config.yaml
model: "spectrogram enhancement model"
dataset: "short pieces for a synthesised band: melody, chords, bass and drums"
train_examples: 26041
gain_aug_db: 10
noise_aug: 0.002
n_mels: 64
hop_length: 160
input: "log_mel"
win_length: 400
task: "enhancement"
loss: "mse"
arch: "unet"
norm: "groupnorm"
activation: "gelu"
weight_standardization: false
pixel_unshuffle: 2
widths: [64, 128, 256]
blocks_per_level: 2
block: "plain"
attention: false
upsampling: "nearest_conv"
init: "lecun_normal"
optimizer: "adamw"
lr: 0.0022
beta1: 0.9
beta2: 0.999
eps: 1e-10
grad_clip: 0.5
magnitude_pruning: 0.5
steps: 15200
batch_size: 256
epochs: 149.4
lr_schedule: "step"
warmup_steps: 760
weight_decay: 0.2
Rows from block 3, named by matrix and row number. Each number is 128 + 24 x the weight over its row's rms, rounded and kept within 0 to 255. All counts start at 0.
# conv: 3x3 conv (model.enc.1.1.conv.weight, 128x128x3x3), inputs 84-95, a 3x3 kernel for each
conv.14 [ 99  70 167  86  33 128  87  25 128 101 128 128 128  98 151 141 122 128 128 128 128 128 152 128 140 139 128 128 138 159 128 138 163 128 128 163 146 107 128 140 128 128 128 128 128 128 104 128 111 128 140 111 100 160 102 128 128 114 112 163 103  76 128  84  90 141  95  79 128 128 128 149 128 128 143 128 128 140 128  92 149 143 124 128 132 128 137 128 128 128 128 128 143 113 128 128 130 119 128 128 128  96  70 128 128 108 116 128]
conv.15 [145  44  83 172 128 107 169 128 127 128 128 111 128  92  74 131 128 128 128 130  96 113 128 142 126 133 128 103  41 128 128  92 143  94 121 152 128 128 122 128 128 128 128 128 128 153  95  92 147 131  98 155 149 128 135 167 128 128 128  99 128 128  98 128 128 128 128 128 130 128 105 147 154  63  93 128  43  97 145 105 128 128 128 167 140 128 140 128 128 128 105  93 147  99 128 143 128 128 128 152 128 115 125 138 128 149 146 128]
conv.16 [ 97  90 139 128  78 137 131 128 110  92 128  85 128 139 128 136 164  96 103 128 128 116 128 128 128 163 151 153  92 140 179 104 128 162  87  98 161 128 120 172 128 115 128 128 107 177  48  57 155 128  78 128 128  57 128 111  96 130 135  93 106 163  86 128 102 105 128  98 108 128 128 152 142 121 131 147  79 146 128  25 128 128 112  65 128 128  75 128 112  99  55 158 113  57 161 127  62 153 128  88 128 102 107 128 117 128 116  85]
conv.17 [128 128 128 128 128 128 172 132 128 128 128 128 128  93 128 128 128 128 128 128 128 128 128 128  90 128 128 128 128 128 128 128 128 128 128 128 128 128 128 128 128 128 154 120  63  29  75  74  79  78  95 148 173 165  40 128  74  68 128 128  91  55  56 128 128 128  97 128 128  67  64 128 128 128 128 128 128 128 153 128 128 138 128 128 128 128 128 128 128 128 128 128 128 128 128 128 128 128 128 128 128 128 128 128 128 128 128 128]
conv.18 [128 128 153 128 128 128 128 128 128 128 128 128  63 128 128 128 163 187 128 128 163 128 102 128 128 144 128 134 127 128 133 143 128 144 162 128 144 136 113 128 128 118 128 128 128 142 128  80 135 128 100 128 128 128 128 171 128 125 128 128 128 123 128  44  77 128 128 128 128 119 105 128 128 128 128 112 128 128 128 193 128 138 128 128 128 128 128 128 128 128 128 128  79 128 128 128 128 128 128 128 154 128 128 128 106 117 128 105]
conv.19 [ 79  72 128  65  70 108 128 128 128 175 196 199 140 152 152 105 128  76 128 128 105 148 128 139 157 155 158  41 103 128  78 128 128 128 128 142 146 128 128 128 198 128 128 128 128  92 128 118 115 127 128 128 128 128  91 128 128 123 159 168  77  84  96 134 147 150 108 128 128 128 128  32 128 128 128 128 128 116 128 128 128 130 128 109 151 128 128 128 128 128 128 128 128  96  74  86 128 135  99 116 128 100 108 128 128 128 156 128]
conv.20 [128 128 111 128 128 128 128 128 128 128 128 130  89 128 128 100 128 128 195 186 190 128 171 183 128 128 128 102 128 128  71 128 128 105 137 146 155 128  72 172 128 128 150 141 128  76 103 128 106 128 128  95 130 147 128 128 140 115 128 128  85 111 128 143 145 140  67  81  72 128 128 128 123 141 178 130 128 128 128 126 128 137 137 102 128 128 128 128 128 128 128 110 128 113 128  84 128 128 114 128  69  87 128 128 129  80 128 128]
conv.21 [148 128 128 209 128 158 175 128 169 128 128  69 128 103 128 152 128 182 128 197 163 128 160 128 128 148 128 173 150 128 158 147 128 128 140 116 166 128 128 128 128 128  79 128  36 128 157  86 139 159 128 134 144 128  71 128  98 128 128 128  80  90 128  82 128 128 128  73 128 118 128 143 128 128 128 128 112 128 128 148 128 128 128 128 116 128 116 128 128  64  87 128 128 128 128 128 128 154 128 128 128 114 128 167 128 128 128 111]
conv.22 [128 128 145 145 129 156 128 169 162  92  71  80 128  92  67 128  91 128 128  45  65 128 128  99 114  74 128 163 128 151 128 128 128  77 128 128 110 134 143 104 128 108 128  22 138 162  88 128 163 120 128 128 108 114 128 128  89 142 128  93  77 128 128 128 128  90 161 159 128 128 153 128 153 110  96 152 113  95 128 156 113 128 128 121 128 118 105 119 126 128 128 137 128 128 127 120 128 128 122 120 144 128 128 128 117 112 128 128]
conv.23 [128 128 128 128 128 128 128 128 111 172 146 132 143 159 161 128 128 128 171 167 128 152 148 141 143 128 128 128 152 128 128 160 128 114 144 156 128 153 128 128 128 128 120 131 128 128 139 131  65 129 128  86 128 128  89  96  94 128 128 120 140  84 105 103  96 128 123 115 128 128 128 182 128 144 128 128 128 128 128 128 128 128 142 128 128 128 128 128 128 128 122 128 130  89 128 128  70 128 128 128 128 128 128 128 106 128 128 128]
conv.24 [ 79 109 153  85 135 128 128 128 128 130 146 146 104 106 128 100  90 103 128 102 128 128 128 175 128 131 135 103 146 128 128 128 128 128 128 128 126 171  70 128 157  92 128 128 105 128  66 128 128 112 149 128 128 128 128 145 155 118  93 128  87 128 128 116 128 162 128 128 128 118 128  92  69 128 128 128 128 128 128 136 128 162 140  73 128 128  51 128 135 102 140 162 128  88 128 128 128 101 128 127 128 128  94 128 128 128 128 128]
conv.25 [177 147 153 128 131 146 128 128 159 128 128 117 145 168 188 128 128 157 139 141 158 128 145 128 140 128 168 128 128 107 128  71  87 128  84  84 128 146 143 128 158 128 128 128 128 128 138  92 124 130 128 128  73 107 128 128  98 142 150 128  84 128 105 128 169 156 168 173 150  89 128 128 128 128 112 175 162 128 128 128 128 149 156 119 133 160 119 128 128  64  72 128 128 128 128 109 128 128 128 155 128  99 128 139 126 129 114  91]
conv.26 [128 126 157 128 131 152 113 146 128 128 149 137 171 178 180 192 128 151 112 128 128 128 128 144 128 128 124 128 128 128 128 128 128 128 128 128 128 128 100 128 162 128 128 128 128  88 128 109 114 128 143 143 144 144 128 137 134  94 108 116 128 117 119 171 179 187 153 152 137 128 128  77  94 128 128 128 128 162 128 162 128 157 151 114 138 123 128 128 128 128 128 128 128 113 128 128 128 128 128  75 128 132  59 128 128  55 106 128]
conv.27 [154 128 128 142 128 128 131 128 128  33  25  28 117 103 100 146 159 128  83  85  99 128 128 106 128 125 128 142 151 159 128 128 138 105 128 125 169 128 128 147 128 128 128 128  98 117  86 128 145 104 128 135 152 164  91  55  72 128 117 138 128 128 128 115 139 142 128 128 159 115 128 128  97 128 128 128 128  99 128 128 128 155 159 128 128 126 112 128 114 128 128 128 128 128  95  94 128 128  79 128 119 128 128 128 128 140 128 128]
conv.28 [128 128  68 128 128 128 128 128  85 164 128 128 124 118 108 172 167 128  66 128 128  97 118  95 128 128  62  46 128 140 105 106 128 115 128 128 154 128  78 167 128 112 137 128  96 108  42 128 128  87  88 146 128 128 106 128 128 121 108 128 128  96  91 128 107 104 139 134 128 128 118 128 118 128 128 128 128 122 128 128 111 123  79 128 128 128 111 128 128 101 128 128  82 128 128  85 156 128 124 128 128 128 124 128 117 114 128 130]
conv.29 [107 153 128 128 167 128 128 131 128 111 128 139 110 128 186 128 128 128 128 128 164 128 128 169 128 128 128 128 165 128 128 160 128 119 154 128 128 128 145 128 128 150 128 128 128 128 149 128 128 142 128  90 129 151 128 142 114  92 128 128 128 111 128 126 124 128 128 128 128 130 106 145 106 128 139  95 109 120  97 105 128 128 146 128 137 147 142 103 128 139  95 110 147 128 128 142  87 128 144 168 128 104 128 131 128 128 124 129]
conv.30 [128 128 113 128  83 128 108  95 128  72 128 128 128 128 128 128 153 158 128 128 128 128 128 138 128 128 165 128 128 128  43 128 128  32 128 128 106  87 128  76 103 128 128 128 128  75 128 128 106  51 104 128  32 101 100  85 138 128  76 128 128 129 168 128 118 123 128 141 144 128 165 128  75 128 128 128 128 128 128 132 128  81  85 133 109 128 128 104 128 143 124 112 128  91 128 128 128 128 128  93 128 128 128  74 128 100 106 128]
conv.31 [145 117  68 121 124  92 128 143 128 128 128 128 145 128 128 128 128 128 176 128 195 128 128 128 128 128 166 128 128 110 128 128 112 128  97 120 100 128 128 128 128 128  94 128 128  19 153  90  27 128 113  53 128 128  93 128 128 125 128 128 128 157 128 146 147 128 191 128 102 128 128  86 128 128  94 128 128  42 182 128  16  99 128 107 114 146 128 126 149 128 128 128 124 110 128 128 104  78 128  85 179  64 116 128 111 112 143 108]
conv.32 [128 128 128 128 128  98 128 128 128 105 128  73 128 128 146 175 128 171 128 128 128 114 128 128 161 158 128 102 128 128 101 128 128 131 128 128 146 141 128 128 126 128 128 112 128 105  66 128  46  50 105 128 128 128 130 123 136 128 110 128 128 128 162 165 150 152 175 171 179 145 128 179 109 112 128 128 128 128  70 128 128 128 128  97 128 142 128 128 185 128 128 128  95 128 128 128  74  95 111 128 129 138 128 128 128 128 128 128]
conv.33 [128 126 116 128 128 153 128 128 128  79  98 128 147 164 150  94 106  95  96 110  92 142 159 128 128 128 116 143 142 137 128 128 134 118 110 128 128 128 140 128 128 138 142 128 111 128  88 128 136 160 172 119 128 128 101 128  84 128 146 137 128 128 128  83 128 121 128 128 157 192 149 128 128 128 138 128 128 125 103 104 123 110 128 132 128 147 142  89 111 110 121 109 128 127 128 128 128 126 128 128  96 105 108 128 128 133 152 129]
conv.34 [116  95 128 116  91 140 149 128 149 128 128 157 143 128 128 128 128 128 128 128 106 139 128  98 147 130 111 138 114 145 146 111 145 138 115 142 128 128 128 128 128 128 128 128  96 128 109 105 128 128  98 154 150 124 152 128 126 141 138 141 141 128 128 149 146 107 144 155 108 119 164 146 154  88 128 144  70 128 128  84 174 142 144 128 143 143 128 138 128 112 128 128 128 128 128 128 128 128 170 128 128 145 144 146 158 135 155 128]
conv.35 [121 128 118 128 128 128 101 128 128 128 128 128 128 128 128 114 128 128 128 122 116 128 130 121 128 128 128 128 147 128 128 151 128 128 152 128 128 139 131 109 128 139 100 128 128 128 158  93 144 169 128 122 128 128 128 128 128 128 102 128  77 102 128  96 128 148  84 128 139  90 128 139 128 128 128 128 128 128 164 150 128 128 128 128 128 128 128 128 128 130  88 128 128 128 167 176 116 163 165 128 128 128 147 128 128 128 128  33]
conv.36 [128 109  98 128  98  92 128 128 128 105 114 113 128 128 115 128 128 128 121 135 113 154 128 153 160 160 159 128 128 128 128 128 176 128 128 128 128 128 128 103 128 128 128 128 125 128 110 117 128 114 128 128 128 141 128 128 125 128 128 128 106 128 141 128 128 128 128 128 128 123 128 128 128 128 128 128 128 128 128 143 137 124 133 128 123 128 128 117 128 128  90 128 104 128  95 118 128 128 128 129 125 128 119 128 128 115 123 128]
conv.37 [128 128 125 128 128 128 128 128 128 128 126 137 128 162 128 128 128 112 129 128 128 142 146 124 128 128 128 128 156 128 100 150 128 128 128 128 128 128 128 128  81 121 128 128 146 128 106 128 128 138 128 128 128 128 128 128  96 128 128 128 128 128 128 128 128 128 128 128 128 128 159 128 128 158 128 160 145 105 128 128 128 128  82 128  94  71 128 127 128 128 128 132 128 128 128 157 128 167 159 118 128 128 128 152 128 128 162 128]
conv.38 [128 128 128 128 111 100 128 128 128 107 102 107 128  86 128 128 128 128  73  88  83 128 128 129 149 157 159 128 128 159 128 128 155 128 155 157 128 128 128 128 128 128 128 128 128 128 128 133 102 121 123 128 128 143 124 128 141 128 128 128 128 128 146 128 128 128 128 128 128 119 128 128 128 128 128 128 128 128 141 140 130 128 128 147 122 128 128 115 128 128  99 128 107 128 128 127 128 128 128 128 128 115 151 128 128 142 152 154]
conv.39 [128  82 128 128 128 128  45 128 128 128 128 128 152 128 128 176 128 128 128 128 128 177 153 128 162 158 128 128 120 128 128 117 128 128  85 128  70 135 128  95 129 128 130 125 128 141  74  73 128 128 128 128  98  42 128 128  95 128 116 125 128 128 128 128 128 160 100 128 128 128 128 128 128 128 128 128 128 128 128  99 128 128 128  97 128 145 128 164 116  94 128 162 128 128 145 128 128 141 101 143  32 137 127  67 128 128 128 128]
conv.40 [145 128 128 128 107 128  72  84 128 128 128 128 128 128 128 105 102 119 128 128 191 120 128 160 155 141 145 128 147 128 128 128 128 128 128 128 128 128 135 128 128 128 128 128 168 128 128 128 113 128 128 125 128 128 103 128 128 102 159 128 128 128 128  96 115 128 128 128 128 139 128 122 128 178 170 171 137 128 144 146 128 109 128 128 128 108 123  98 106 128 152 128 128 128 120 104  94 128 128 128 128 103 128 123 128 128 128 128]
conv.41 [128 113 128  82  86 128  81 128 128 108 128  82 128 128 128 128 128 114 180 128 128 128 128  94 128 128  83 156 128 128 138 128 128 128 119 128 118 169 142  80 128 141 128 140 162 171 132 150 128 128 116 106 101 110 166 128 128 111 128 133 128 128 128  99 128 128 128 128 127 128 128 138 128 128  81 128 128 128 128 128  85 113 128  83 128 128 128 128 128 128 111 128 128 128 128 128 128 128 176 107 128 128 128  65  60 128  94  76]
conv.42 [145 117 128 128 128 127 155 128 128 154 128 160 193 177 128  86  74  91 128 114 128 183 128 128  84  56  78 128 128 128 128 128 128 128 128 128 128 128 128 115 128 109 128 176 128  91 133  91 128 161 128 128 128 106 128  66 115  93 128 145 128 128 102 128 143 144 128 128 128 128 128 128 128 128 128 128 128 100  68  68 128 128 150 128 128 145 128 128 119 128 128  76  87 118 128  92 128 128 128 105 125 105 116 128 120 162 161 169]
conv.43 [128  99 128 128 100 128 128 128 108 107  98 124 128 112 128 128  83 128  69  70  79 128 123 128 150 163 154 158 128 173 149 146 172 128 145 154 128 153 128 128 128 128 128 128 128 187 108 107 128 132 128 128 128 153 128 113 128 118 128 162 128 128 128 128 144 128 128 128 128 126 123 128 128 128 128 128 128 128 128 128 128 128 156 128 128 128 128 124 128 128 128 128  97 128  89 106 128  89 128 128 128 128 128 128 158 128 128 153]
conv.44 [176 128 128 128 128 175 128 131 142 128 128 128 128 142 128 140 101  64 143 128 128 150 140 114 142 101 128 128 113 128 128 121 114 128 126 128 126 105 128 105  97 128 128 128 128 128 122  95 128 123 135 177 128 102 128 128 128 150 109 108 152 141  98 146 128 128 159  94  77 161 134  98 154 128 128 128 124 128 128 117 124 113 128 128  98 128 127 161 128 128 128 105 128 128 128 128 128 128 128 127 147 147 128 105 128 165 160 156]
conv.45 [128 128 128  72 128 162 128 123 128  62 128 128  64  80 128 119 128  82 128 125 128 128 128 146 137 122 138  91 128 128 133 129 128 158 128 128  98 128 151 111 128 128 107 128 128 108 128  97 128 128 136 130 142 128 128 128 118 128  96 128 170 173 128 128 128 134 128  92 128 128 128 123  70 127 128 128 128 126 128 128 128 101  62 122 128 108 127 128 128 104  89 125 114  77 128 127  85 128 184  53 111 123  83 128 128 128 140 128]
conv.46 [128 151 128 128 128 128 128 128 128 128 126 111 128 128 128 138 128 128  68  79  76  88  89  95 128 124 119 128 128 128 128 128 128 128 163 147 142 128 128 128 128 128 128 128 128 128 140  73 130 103 100 128 128 128 128 114  84 128 128 137 128 124 130 128 128 128 128 100 128 128 162 170 128 128 131 128 128 128 128 128 128 128 118 128 128 128 128 128 128 128 102 128  99  89 128 120 128 128 128 128  79  52 128 117 128 145 128 128]
conv.47 [ 80 128  75 128 101 128  74 128 128 128 128 128 128 128  86 128 128 155 203 128 128 177 174 128 209 199 188 128 128 128 128 128 128 128 158 128  58 128 155 112 118 139 128 128 140 147 128 128 128 128 128 128 128 128 144 128 133 174 131 128 128 128 128 128  91 112 128 128 134 128 128 128 128 128 128 128 128 128 134 128 128 119 128 137 155 128 128 128 128 128 128 122 128 128 128 128 128 107 128 121  61 103 146  90 112 161 128 139]
conv.48 [128 158 159 128 128 128 142 128 128 128 111  92 128  74 128 128 128 128  63  70 104  53  58  63 128 128 130 128 100 128 104 108 168 128 126 128 142 115  76 128 128  74 128 128  76 130 128 168 128 102 128 128 128 128 128 128 128 128 128 128 128 128 123 111 113 109 128  85  73 122 105 116 128 128 128 112 128 156 128 128 128 140 128 128 128 128 128 128 128 128 145 128 128 128 128 128 128 128 128 128 143 175 128 128 182 127 134 161]
conv.49 [128 128 130 128 128 128 128 128 128 161 151 128 128 128 105 128 128 122  68 128 128 128 128 128 128  85 116 125 128 128 128 128 142 128 128 125 128 128 128 128 128 128 128 128 128  49 176 128 128 160 128 128 148 117 112 128 151  81 128 128  75 128 128  55  75  41 122 128 128 125 128 120 128 128 128  87 128 128 128 131 128 128 136  78 128 128 115 128 125 128 129 128 128  89 128 100 128 149 128  72 128 128 125 128 128 128 134 128]
conv.50 [128 122 128 128 128 128 128 128 135 128 109 130  46  55  82 128 128 128 120  90  92 128 128 109 128 128 128 128  99 176 128 128 128 128 128 162 128 114  65 128 128 128 128 128 128 128  89 118  88  89 115 128 128 128 128 128 128 128 128 128 135 128 128 128 147 128 128 128 128  98 128 128 128 128 128 128 128 128 128 138 128 128 128 128 128 128 128 128 128 128 128  87 107 128 128 124 128 128 128 128 128  96 128 171 169 148 162 181]
conv.51 [ 93 128 126 147 143 141 152 128 128 128 128  49  57  59  62 149 143 128 128 128  54 106 110  84 107 100 128 105 128 107 104 128 128 121 128 142  88 128 113 128 128 141 128 157 144 128 167 128 135 128 128 128 128 128 128 128 128 128 128 128 160 128 128 128 106 122 128  75  85 128  97 128 128 167 128 128 128 128 113 128 114 105 128 128 128 128 128  99 128 128 128 128 195 128 128 128 116 128 128 128 128 128 128 128 128 152 156 164]
conv.52 [ 90 105 128 128 128 151 128 122 114 145 128 128 102 121 128 109 120 128  93  64  80  66  48  56  45  32  49 121 116 128 128 128 128 145 148 128 128 128 128 125 158 128 128 163 128 128  94 129 128 128 112 151 142 140 128 128 110 128 128 128 107 107 111 128 128 128 128 128 111 112 128 128  96  94 113  93  97  91 128 128 128 156 128 128 138 128 128 128 128 128  94 128 128 128 128 153 128 128 182 128 127  97 145 131 128 165 158 143]
conv.53 [161  79 128 128 128 136 128 128 126 128 128 128  98 109 128 128 128 107 128 128 128 128 128 158 128 162 128 135 114 102 128 110 114 130 105 128 159 128 128 128 128 128 119 128 128 128 180 128 128 134 128 103  77 128 114 122 140 128 125 128 128 129  67 170 145 105 128 131  97 140 145 139 128  91 134 128 113 131 128 142 128  96 163 128 116 157 128  95 140 134  70  87 142  81 110 128 128 102 156  87 216  86 128 154 128 145 150 128]
conv.54 [128 128 128 128 128 108  89 128 171 128 128 128 128 128  44  48 128  38 128 128 115 152 128 106 128 128 128  91 159 128  80 143 163 128 152 128 128 128 153 115 128 128 128 123 131  68 168 128  59 128  85 128 128 128 128  92 128 128  70 128 128 128 128 128  95 128 105 128 150 128 128 128 128 128 128  96 128 128 128 111 128 112 128 128 128 128 128 128 128 128  93 128 128  80 124 128  70 128 128 128 114 128 128 128 128 128 128 128]
conv.55 [128 128 107 126  78 128  96 104 128 128 131 128 128 135 159 138 152 128 128 128 134  73  67  95 128  98 148  79 138 128  86 154 128  84 156 107 111 128 149 128 162 145 128 153 128  67 169  90  60 137 112  71 128 128 123 128 141 143 128 141 161 157 148 128 128 128 128 146 153 128 146 182 128 141 128 128 135  96 108 128  59 128 127 137  96 128 144 128 117 116 128 156 128 116 128 128  95 118 128 128  91 128  95 128 112 128 128 128]
conv.56 [151 128 114 167 118 128 158 142 128 144 128  90  78 107 160 134 115 107 111 101 128 156 128 114 186 128 173 131 110 128 128 106 124 128 128 157 104  78 127 128  85  68 170 128  73 128 128 134 155 151 128 128 131 111 128 128 108 151 160 128 128 128 119 132 145 128 154 125  87  49  83 128 141 128 126 157 128 109 128 122 111 128 128 128 120 101 117 128  74  85 138 132 117 113 128  88 128 132 153 128 128 128 128 128 128 157 166 128]
conv.57 [117 109  96 110 128 144 128 128 128  98 128 142 128 113 128 128  82 107 128 128 128 147 104 111 146 103  96  98 128 111  90 132 126  89 133 122 128 204 128 128 128 128 122 128 173 100 123 160 104 108 128 128 128 151 128 128 128 128 128 128 128  98  76 120 128 145 128 128 156 128 138 164  85 128 122 101 128 128 106  74 110 139 128 133 158 128 132 146 128 133 128 128 176 136 128 128 128 128 128 160 128 145 146 128 136 135 128 128]
conv.58 [128 128 126 123 128 128  89  89 146 128 128 128 113 128 106 128 152 128 128 128  89 128 128 128 101  81 109  79 160 149  71 151 135  24 154 129 134 128 128 116 141 128 128 128 128  80 169  98  96 128 128 102 128 128 159 128 144 128  67 128 124 109 128 128 107 106 128  98 128 128 133 128 116 113 128 103 128 103 128 125  83  92 117 133 125 128 128 127 128 128 103 139 153 128 128 128  64 140 128  76  72 143 128 128 128 128 113 128]
conv.59 [130 128 128 128 128 128 128 144 157  59  90 110  99 129 128 128 128 128 128 119 128 128 128 125 151 149 128 128 128 148 139 137 144 145 128 135 165 128 124 168 128 128 160 159 128 168  69 128 144 107 128 146 128 129 128 128 108 128 150 151 101 139 164 106  67  82 128 128 128 115 128 200 128 128 128 183 128 128 163 128 128 128 128 128 128 128 139 128 122 128 128  62 128  91  57 128 128 128 141 137 109 121 162 150 128 149 153 159]
conv.60 [128 159 123 128 128 107 128 147 128 131 128 128 128 128 107 128 128  69 128 128 128 112  87 103  97  77  93  18 160 128  15 163 128  35 162 125 128 103 134 128 128 128 123 128 152  91 166 113 128 143  97 106 128 128 128 128 140 128  75 128 153  66 128 111  91 128 128 129 128 128 128 128 128 128 128 114 128 128 128 158  91 107  86 128 131 128 142 112 128 135 113 128 128  79 128 128  95 151 178 112 128 160 148 128 128 143 133 128]
conv.61 [128 128 128 126 128 128 121 135 128 107  87  79  70  72 128  62  71  83 128 128 128 109 102 128 128 128 128 128 128 157 128 128 153 144 163 164 143 128 118 128 116 128 128 104 128 128 128 128 116 128 128 120 140 145 128 128 128 128 128 144 128 128 131 128 121 122 128 128 128  97  98 128 128 128 172 128 128 128 128 128 128 150 143 164 112 128 128 102 128 128 128 128 128  98 128 128 105 128 120 128 128 155 128 128 128 130 128 133]
conv.62 [128  92 128 128 128 103 128 128 114 158 165 170 128 103 128 128 128 128 128 128 128 128 128  99 110 128 128 126 128 128 128 128 128 144 106 128  81 128 163  74 128 161 128 143 170 128 156 128 128 128 121 128  77 128  91 128 119 112 128 134 128 128 128 103 128 128 141 150 153 118 128 128 128 150 128 128 128 110 131  75  72 114 128 128 100 128 128  92 128 128 128 128 128 128 128 128 111 128 116 128 160  91 128 116  56 156 119  80]
conv.63 [185 173 128 170 147 128 123 132 128 138 119 121 128 128 128 167 128 128 128 128 128 128 143 137 128 175 128 110 162 167 106 141 128  78 134 119 160 153 128 131 128 124 128 120 128 122 132 128 128 154 145 128 128 128 110  87 128 116  99 130 123 128 106  61  57  49 113 100 128 128 139 125 128 145 148 128 150 156 128 136 128 128 142 132 128 128 128 128 128 128 159 132 152 136 128 128 128  92 128 108 128 161 128 128 143  97 128 128]
conv.64 [128  29 128 128 133 128 127 113 137 112  99 108 179 174 153 178 167 169 128 119 141 138 137 132 128 128 128 154 128  58 155 128  62 152 119  77 128 128  95 113 128 128 134 101 103  87 142  10 128 160 128 128 157  37 122 159  83 124 161 170 151 128 128 109 145 128  89 140 147 128 167 128 128 128  58 138 133  67 128  86  74  72 121  96 128 128 128 116 110 115 119 121 128 138 143 128  72 128 113  53 173  82  83 173 128 128 149 113]
conv.65 [128 128  50 128 128  69 132 128 128 186 128 128 128 128 148 128  94  88 128 128 128 128 128 128 146 128 128 128 128 128 128 128 128 128 128 128 137 112 130 128 112  97 128 128  84 123 128 113 134 152 128 128 158 128 128 119 128 118 128 152 128 128 128  25  55  76  95 128 128 128 128  96 171 128 128 128 117 128 128 128 128 128 128 128 128 128 128 128 136 128 128 128 135 128 128 128 128 128 128 128 128 128 128 128 128 128 128 128]
conv.66 [128 117 103 128 128 128 147 127 159 128 128 128 105 110 128 131 128 128 146 128 128 107  88  95 128 128 128 128 128 128 128 128 128 128 128 128  70  76 128 128 111 117 119 128 128 101 128 128  63  71 128   5  52 128 121 102 124 128 119 117 128 128 128 123 120 138 157 173 186 182 187 184 117 128 101 128 128 128  96 120  99 129 131 139 128 123 128 128 128 128  69  80  83 128 117 117 109  94 128  69 128  59  84  84  66 128 128 128]
conv.67 [126 121 128  80  98 128 128 128 128 160 146 153 128 128 128 128 128 128 123 119 128 128 128 128 159 170 179 128 154 128 128 128 128 128 128 128  91 128 128 128 130 128 128 128 128 124 177 169  73 108 128  87  92 105 128 127 125 128 128 128 128 128 128 156 153 158 173 128 151 128 137 135 128 121 110 127 112 104 128 128 128 140 125 124 123 128 128 143 145 163 108  78 106 110 128 128 133 128 128  88  74  79  64  36 128 134 128 163]
conv.68 [183 128 128 128 123 127 128 103 128 128 185 128 128 178 165 198 184 128 128 128 128 170 172 167 202 184 164 128 128 128 128 128 128 128 128 128 128 128 128 128 128 128 128 128 128 128 156 128 128 144 136 128 151 128 128 128 109 128 128 120 128 128 136 128 128 128 128 128 128 146 162 186 150 139 128 161 155 153 160 159 128 128 147 128 147 128 128 128 128 128 128 128 128 128 128 139 128 128 128 166 174 177 140 128 128 128 128 128]
conv.69 [128 150 128 128 128 128 128 128 128 128 128 128 128 153 144 132 128  93  87 128  79 128 183 128 162 171 166 128 128 108 128 128 128 128 135 128 128 128 118 128 128 105 128 128 106 112 128 128 128 151 128 128 128 156  62 128 105 128 128 217 128 128 128 161 187 200 103 116 128  67  50 128 128 128 128 128 128 128 128 128 128 128 128 128 128 128 128  96 125 128 170 128 128 128 128 103 128 128  86 128 128 128 149 128 157 128 152 128]
conv.70 [112 128 115 150 128 128 154 164 158 128 128 128 128 128 112  96 128  70  85  86 103 128 128 128 163 151 128 117 109 111 134 128 128 128 128 128 128 128  82 144 128  82 177 148  69   5  45  89 123 128 128 104 128 128 128 128 128 131 127 128 105 108 128  82 128 128 128 130 128  79  87 128 128 128 119 127 137 137 128 128 128 128 128 112 128 128 128 128 128  93 128 128 128 131 128 128 178 129 128 128 128 128 128 128 114 128 170 188]
conv.71 [ 81 128 128 108 128 128 148 141 149 128 128 128  67 128 128 128  75  88 128 128 128 106 134 143 128 154 149  83  95 119  98 128 128 128 138 128 128 128  73 128 128 128 128 128 128 117  91 139 102 128 119 140 151 128 158 186 141 104 128  87 114 128 119 128 128 143 132 138 128 124 128 128 128 128 128 128 105 103 128 128 121 128  95  89 115  84  96 115 128 128 128 128 128 128 110  80 128 128 128 151 128 159 101  76  74 128 128 128]
conv.72 [137  99  95 128 125 128 108 128 128 128 128 128 173 171 155 137 128 128 128 128 109 131 138 131 128 131 128 151 128 116 128 128 122 128 128 114 128 128 128 137 128 128 131 146 128 128 120 128 115 135 162 128 136 150 119 128 137 145 141 181 144 129 128 128 128  95 121 128 128 109 128 128 128 128 128 163 155 128 128 128 128 128 128 107 154 143 128 136 114  97 128 128 128 146 136 128 128 128 128 128 165 156 128 128 146 128 128 128]
conv.73 [133 128 168 128 128 128 110 120 128 128 128  76 107 107 103 128 107 128 128 128 128 155 164 128 128 157 128 114 109 128 128 128 128 114 128 128 128 128  85 170 178  67 160 147 128  93 113 128 128  94 117 128 128 141 157 180 183 144 128 126 128 128 128 114 136 141  89 128 128 132 120 128 148 143 151 128  98 128 128 116 123 136 128  88 128 109  83 128 128 128 179 138 128 128 128 128 128 128  80 113 128 136 142 166 141 128 126 128]
conv.74 [110 128 154 110  88 128  99  67 128 128 111 125 157 167 134 111 128 128  95 109 117 132 132 128 128 128 128 135 152 126 128 144 141  91 107 128 128 143 128 128 136 131 128 149 128 148 128 128 155 128 128 136 110 116 161 137 128 181 159 136 134 128 128  90 128 128  90  93 128 128 128 135 157 157 150 146 128 128 128 128 128 128 128 139 116 128 136 107 100  88 128 145 163 128 128 128 128 128 128 130 104 128 165 135 128 128 128 128]
conv.75 [128 128 128 128 128 128 128 128  91 118  95 128 128 128 128 128 156 164 155 128 128 169 176 169 128 172 165 137 128 137 129 115 128 128 121 128 165 147 128 128 128 128 128 128 128 175 126 150 138 128 143 139 128 176 128 146 128 128 128 128 130 103 138 169 201 185 140 150 128 128 117 133 128 128 128 140 136 133 153 128 128 147 144 128 145 145 128 102 128 101 128 128 120 128 128 128 128 128 128 128 160 172 128 128 128 128 128 163]
conv.76 [128 112 128 128 123 119 128 128 128 128 128 198 199 216 202 128 128 128 154 177 164 167 182 128 193 198 186 128 128 128 124 128 128 128 133 128 128 128 128 128 128 128 138 150 124 133 158 134 130 166 157 128 163 128 128  86 128 128 134 152 120 128 128 104 128 128 164 128 128 146 128 128 173 168 191 176 155 163 128 128 135 128 141 128 147 169 167 128 128 128 128 143 175 131 136 153 130 128 128 128 128 128 128 128 128 128 190 128]